Weights of a small image captioner: encoder patch size [4, 4], encoder widths [48, 96, 192].
Rows from block 8 of the image encoder, named by matrix and row number. Rows with one number belong to one neuron. Each number is 500 + 50 x the weight over its row's rms, rounded and kept within 0 to 999. All counts start at 0. Numbers have three digits each.
# gate: MLP gate (encoder.blocks.8.mlp.gate.weight, 288x96), inputs 0-95
# fc1: MLP up (encoder.blocks.8.mlp.fc1.weight, 288x96), inputs 0-95
# fc2: MLP down (encoder.blocks.8.mlp.fc2.weight, 96x288, transposed), outputs 0-95
gate.4:473529484505450544440451443550516488422544499568558535499497489436435504475505487572456581610621492643437494555494549400464422539558529467557533491475510425548440465495576534536512467575542485515529494532467459520483554439453403469515454595487479474516512428445490512498511604457454438513
gate.5:504507540482511513491472561543513485547461617487539565520429455445458525441417589471485470536405424465558580466484479441516535337456519521512527447470550544506577478476622598568455493462467460528437454479522480462510463533481401483535457542387516533581530555510465493556464475522496487469
gate.6:507520481482568511521431524509521495580555544587478644606511563492559588526530529527453469401526456495487500517561472498503443431490482490578571474448480516477444484467478465501434515525496551480528516513451502545510514565380425422473561366535445536537415515441547551389507555522515528516
gate.7:495449468446522530546461523478473437468473557506539538568513521501544524397439592541496522498548565493566447539495441491433562453639400478441463461576467434400572532393533497529553542449422518460441571506532521494467535490563518482524542477490398497481529476535534505492490528617591470455
gate.8:434571563497554490500532510483579421449511572615410464481401526480422531430441493434557526463481423595538508495494521525436461392505455532512467465543541499468439471414548573512492442520498528522512549496534500568525496565538475508523389498482473549580495491476455572525465628486586476510
gate.9:555528460487478478526425492478501395477428448546529451517540521399512467591466482492494478560546504490592576444462431440583495522594447482460531502454519507487476524436597461573505431428578451514500451562552558492588524459538520461629411501460544514459464491468487481596543460564435502513
gate.10:483348509570469451486494512610537511492543458542530466474549512447481407567486510524513395381446526507467488527449448518530541419546482510551463453541524507499504449504549500454495469468484473566529506608575455523455452470502507445569536504567461410427445560536654521461484529561506460473
gate.11:492399548529522477516559549514506472489476457513443588519535453582595538561476541541513500449511564451506515550446413601535594496547501520441509444484489479503457522504376543534472533576497527522541590509490529477448504503487590440473489535469546431560449455540501592521442420526493383621
gate.12:527480482540562511445465391543508525619483502528570456561488415512469500532601434519498539580440528567432525413576491468538570548493372499446457433514516470486573450447426556506537497536487478511565432435481545550416486467538494448551555578515524466439502468501518571512462462452464448572
gate.13:479502529527471372509455481536544521443513543560468494324475528457450565498485477511578470499586498452452522543467512442474402576534525524571523421473576488469451472476468443487449473471530537552513516482506471564457509545489570404511459536546521556476502465467574509568413642519545424489
gate.14:495484522537491471488469485531472546550452486470431496595505468500503509464553600423322514556473464537435530482572606485562500502510483455522487516423474522471530404553514540519468463588435498557574550636489484556546562548524473448513491508538441522512462477564520386500511440440502566435
gate.15:466481491495519539384543329533481494483528502472415519488540499478490440471442546517521516518459577444479590576511528513586525431560544524560516474496466544537503544430502544515510494444534571526479434542553416512546468465545454466569582459412457509451583514522440521475623504522569558417
gate.16:585493477457501448504510484581508541387499503424469466544444493458471541455497515529424520568412586537563448535460495484626467600500544472522495446443429499570446561549506555506562522394562476476498441545412504499581494533533574522512462541438487533442544524434582487491470508463526395543
gate.17:524428537574484541439469525450582525495458565581592487570501509530535543572511557464404567526537546574484536555477345561524486541483452483485461473504503575436438492434473390457521514422432518475452456501514547548465483536496570472491386583521529528449504461425497457513501442519430481533
gate.18:415490477608467452514496548504584480550546529593429495436499510542500531554542487437484520534482559513547510467512542442571558560433448445585418486563560579593469525540443562536468482432503572557556499441585511541449539567524482502464480453390489506517442571566514478564429460541462436508
gate.19:473496502529461564534423474494493537525547472466523564517521543458472412542483445472476424427559503513381495477466439493567559454453521500527504457517491553484559466606373533506418508468525606503534494408501467520543515422654448527565535455452549496507489488536502501560526510487474584629
gate.20:528451455550546414523540444483483456595470486554473519531506493428609405453511507596538496458479531499530493569441502479488544455418557553414468415541512495588500522526500543441496483541430545544499526479538478466625439525508464457426425479584438514463485527530532565448441412488498610559
gate.21:581426425573474563508551477548475468505485591571522466496500433497462510486540469488473582497537449407557505519512491484401581582514488550472495392478423512506488478472562517421529455441518580561481515450463407388455516515592535571477529514600546534511495492442539512571473464512396479457
gate.22:515555525544529444578516483441519435609417437487439535444526492524512548541507439543452418522521544532542496494562493531577465593464479537506432414493473523568530404440449491434527491552651515508550493443464534400599522495505480478450501499496481503525458418540553430573400477544519476485
gate.23:553544492568457503533395475509511413538519483508502551491478510430527382500400514504446514528449452562459485548545468484606519521553517468545544568496548618511562549479506474472564462508516368498594437508575475464425508422545563475429448455509494468408438525564532560479461512534456507441
gate.24:483511544523497499562452527526503453546507568508464472542452605497512452428477484538454451530503468410490543515541452511559518472467483555420469457494469520551494587579508448469503544477546364642417516427402443583489548491534497489515396603593618496483501562484533517502510481444493486502
gate.25:466396581480484479451591544484496587522422502461528510469474530481544514573483511419529500521450589485495517446465501533447532435517447443495428539490475489316517520439515444459553507469524522541529505452476493483593600513520437514511509602526498456500465549622562485518525618483496504422
fc1.4:496451494461585425483496559535444503591563490488514506451530601592568361470484487542521442519389477459488493495508463614453510441452430584492473496490504533504457485450503410496533464509430533513485471427545575497538429514524561562560530477461566499459475466536562498606486410591501512501
fc1.5:477531470487507499394560451504591510442400420420470493551505536551517557511506523561483503468520472603569456564509588466515499468596448532534519505463401391488531460422519495464441581505466575493475419494552496460561499519460546488589523440487472537359472555440531534490511480460471473433
fc1.6:425510494495580439394506486606432418455564495476572398486475496513504455420485454475485524555466503499514506472448470507544450571558533488444517517516543528554558434470417568590498442474536477509422523489516495427539521486600539577558478562493492475418651407525455455517517473542531475486
fc1.7:479538499515440503505425451557559486461573573481495556494546463501465522417541534536423424598437452416509438555466460525482552467499443422502591496535462405482524458519468607449540522601516564558556487526510558512471478450618604485539500542473496449472436449500470612463485477459451475506
fc1.8:398544521504508455483505440597474502514403418517444481410473574513465464506532487495543467486467393556539492586532512437518475514450463456474491464587451610471427503477453458578581454543472506517442542473528493568484484522568491464428520557413499600543612546571488458558574487500494457537
fc1.9:565593496535436488493587497473538559527559406435500515489493461514550569533507534519500452497409547512563446480449481510547494476504488482481503529582448476403462546439507562375538572598441461569515589484534490485458457509551484438455474489441454558482562577485510504386540468379496502578
fc1.10:529532510516547561522540453419440489537407441608516558525571443525547535464470498525447562491487471460590509516521575412448528445596479473552525469549507499437620471457455479535455464572542511478554590465503525501471506526457488468558558555369494458510471581494447536496480497393403450509
fc1.11:503505509490452565483574575474413522537441575502396475532585490563455590441470507529440543429567551564479610452543437475437510487538507534551517455431521532506522492526457481396509456444539542464497495488495453533481495484502493522521486531572481654454638470513460545468458577534476520579
fc1.12:517511645495430425495473537519416465566516539478497475482477522452418522508436563532540501437571463430611394443494551561518423474569544375432453492497500521455590437501495441540490476517466561481565459488492385501506562517448545535524524477523542572520544495473449555491463504558436536490
fc1.13:377450514428475502433514474576564474531534573538499431490557514474469548436486458505590488491514496453464556478523424518447439455435484493553460481456456516510466523455592429531513513537576435541461538469535458513627480631474484465513577422554561499505592475500566460484451572489610491508
fc1.14:451464450529533500498489542580402594468475544514532526509508478434446545482543605553539537529432413607465552467481516428564429530438435476621534528561481467512556537593480570412560499507373540561492445510585485571494508529444462497467490422514450430491509503445461502493503480532501467514
fc1.15:504538454585497469431451448531461574436499439454494551408498472468427483519467482490620466456518499497470514491575503484602510398559393507489456517511495538579572549458499517487468493518552550490531429585592584490544469450470500426566582544570504542467541514447489432443562506547597550520
fc1.16:487507427493441527570503460495489463544532523491571516463441477428407519593460534512508379505547492459494537516412515526506449497472538535598582536545472555563556484500513550514466546563511492599476417462495400529411437443492456484475649530485532427507534553511415400522492491478429466518
fc1.17:413430526547468524585518534449584485558361558458514508538419542549477421549606481500477436571519508565490455489559397492458522519460540517441499560513440550545371512475462479465572501490497573517484494507416491533490487510479479482425476570591586447482431489465501498570510458510491535573
fc1.18:536407451492571594443525611521494503451468494447473554471529498537448566580497532559551499440535500571425550418538422499541477448481513520491454502451481527577438510471592535552493564451501490434482520576525463599487439501583516528536440386546492552479422499478547512567469470579513487398
fc1.19:541463422494502435400482477572515487523418461478412494487508479403461493475417438523468509514567535510631482522509426573515492507508557584471520457485399522487472576464494466515521456414572467608487513465538502549551490474541510585437565540538414465490597463546511487469589533414518494440
fc1.20:480531559519443508474449402461623455514503474468576519492575543432543493470498468475525407517527492550492526542471493524572481570515593487540503387468575460471519412504572535536472555576543500487575506543428451533503565435544483471446452558513405398503492430510490474588571494501421538421
fc1.21:564492504474486482505436438572495542399468474487391523505545433485508470433543424449464494481516596489509481594512534460453473458591472444572396475518660483462540590520509522478568522449531433523443506515489509537566538453637455451475496457505464500485431512507492473467415509486433564506
fc1.22:520463371476545491447568520565594520506512568513538549520494476520508498491497469577515600535470449494485506522472460461396551444484554491538566579415566454423511569496496469503466493461433464494568619444534422521445460614438449584509457434461434418525542579448494491472504503506509449522
fc1.23:449497442556476531552553424579461630473441472496526417494486494476528568481532500522556501358494516417444520479453575518631464448480523477538428539451519502452483507497484502470537537527486483578508492573467597438495564469474443565533420532438475514491548597518435513468447546434548499589
fc1.24:473429469402503463431495498573434425400563505545383508455480515491499437561459485417499451496479584500518539538506574500526477498487486435461497533495594515433558443468550570521514468456560538400555525446575558545468493565505429488573442577525483506495565543510573551553417565560482505448
fc1.25:451542483510508476446510504449431447566459476546622504493540508506516361514495539470574519424475477456534424436523507434565465477443579499494515481635433449584585520500514608603511521443517464467551500450497608479523456547411515494594499486538453439479441497522512538477508505551451501488
fc2.4:545485529579585396522431565453445478458514468538489481534555524492437486512471496519496518526528478650448568447469511638449475573436527453560522485416518457453513482463534531517539480523493492428520468589501538460520482522537521483543556480502445481384462535587571506491660473557498493528
fc2.5:491477422501468526475617533500457520452557532534506436453468419575420458467545497522478514453595530554528423638373416476426460398521559470550521527568603516542545515519535537418458455505541477475520481472460465455539499524528518453434510491479499479566481426459451537561514461495595497474
fc2.6:465488491544485415444453573470529446575535498475492510537424504512480479427465472554535574499530519424544439471620444505496500565509486492553543423456506553544520452530513481546492497515575545587512495541631467425478476492553427385541505461562389516498454413466544518567549475510594533587
fc2.7:559623422558563537499549457493424521505502438507471494587478455506567496480599442482444455572495567584441541574471396466586434535496520548564484491451515586598436535458447441534492568530595448539574468440526483462499459451487442485481518436479468543507457532508505498417476443493479542506
fc2.8:502549525459433495496546552398495522445542418480488542478497465477516457508466542546557474462479473418421421429471548530483532616410461437441467481556512430555457577441514519462493512558473513535502438506485561493503524510574501427554390488417484510462416509487545512413472523423424622426
fc2.9:478452566480489438443464489492552521525519474470481593468548486468513507525489554470539449477442468532375496454469429505475488566477564566452498464498485487569545513417527525445474651365594487512482460423533529640441489536542496568435463415520511458482586470449452495565468515512558515500
fc2.10:500518509501545439552526534508539538595489458480483470422497477420490479620576424588445490511504518522498517572523564455504552636441531617589513497568494457462550521452565548433462519404549485469462570439531578467477522469501542515488518409519581430482501531501477540592455436518483474548
fc2.11:554390528438509570587520523561471579513498492529482500587417507495512510416427482527441468448567565449511571493481530458419575512592419471452609457482488527472490539395538492583534567428528546502441471579500458510472463517562440485526448476543540462489561415485481583470499465522543560502
fc2.12:456550473569507443537511523535390515456480549514526585499501474505444482463514556516555534531544576481504468450488546534527468591559462592452509384529464461475588469347548522486570473433518418498450500467481376477527525435547457486501523565405534499418540421464494511552499503536544565451
fc2.13:484493464380481435589475506532488443456496436494403515440502572540444448470458545593478495406433507433502490545601488483514484611493579412547483541452518489524504489464550470489437566632486463518547564530486532494458506573530529518485549545489555471517579473429496376499468495471476453434
fc2.14:658480452457496444490505554511454492444429443446477492632525483488525488511541541617376440544484520575546533520456569435503581504441390554528510480533487533479548567495514446484541470474582534495457522408460472446494507574483515487578537474397537567552463502500529532476481482475531479547
fc2.15:434510559505490449473497471559427491383527455527510529495487462392558472629410432463511479503440546511537511459503531558438519557469462473573519608588552456470540479513495479530429530507519496500476542517475447493445518475678514489552395462460449487470481584466453493466555543436535536460
fc2.16:480475495524443556504421465497611544604534515468467468497566530514548427530562482493489478495458414421461490517556533532466483516551538518472523606505475461458456529462558521537585486493438579360578461565499565452471579432546505524603490499470530559501556509521449433429574496500453474608
fc2.17:462547431488497482500416437507419565422565472467466395491516543412548511462488447458389410557468535474536527412529534524493500499516497454474448435528480521538487406612499501555501552478515519458465430478440506528468489554475583554494570437554541498475630463538512508557565503429543403479
fc2.18:540490495415467430467379504503531497570445440449470483555519604433478564397481580473457510459487498493465505480488398457439430484460473502490520502575568442433554470470405500496491568505607506475482460614440549460504467491574516531559611504462572468575497523476523524533545482470542448449
fc2.19:531517518444514466461491429455514461448498483468507541526458525577595522535435419574467527545454381532609466496486510472488441481520502526512571503502522491455556448489463456583454526523472507425543541471601495536547434378516472487535434483421545519458470459438551343444528610528490525458
fc2.20:483565523461445361501432520446468461622540482492419517531446565497539494489397445526506512517482488452480469509483516518521474493467536529528495475626474450583607538465603506480479570386558560480572499445477507468477543556521426466458399456492492463457543464508574479546401500459471465501
fc2.21:559495506530455486564493535518527550568522494409547533467506535540499524499463538454438486516553455581495582547428488521569377413481551411510495560486497465555488425495589459610536495484412465485453577439442404505537394511484529457449552538489435511518475480477423536569522396528522431487
fc2.22:492453532547422493526443369526422509490546499498522499442426490510534484471558557539517481481546516534522488468466507564454453550524584564443347561430478524547529520447501521504478601468666448560475470523443532536473421629538560500454534539504479531429535524542504479529458440460500496479
fc2.23:483523519459495560499531560526456518579502575581515491550546384473500482482499471472463535534496529423481552453641499449385482486551482548530550505509494459513632450486489485453458425557527479574518559455508498591505485562527596546546432488560548608455470451448460445425507446505583519487
fc2.24:508487478500476582508447509528398453547486502508427485456515504503591557441492481544467526490605535478508470427460495471446554506520411360493541573559502455529521512517472505456709517455505544477483507576511485532498546502487572438515471525452511498486484541546483356515441423523515577484
fc2.25:516460450414546472456481425597487453475413529533488410503460487482534489494567495443558475484502487498553507460469507377485579502593398475417567464536508505372537536512499502522445524441417433456457531483450490493487461580548591508542499571451508378463514495505514486438471453505560548586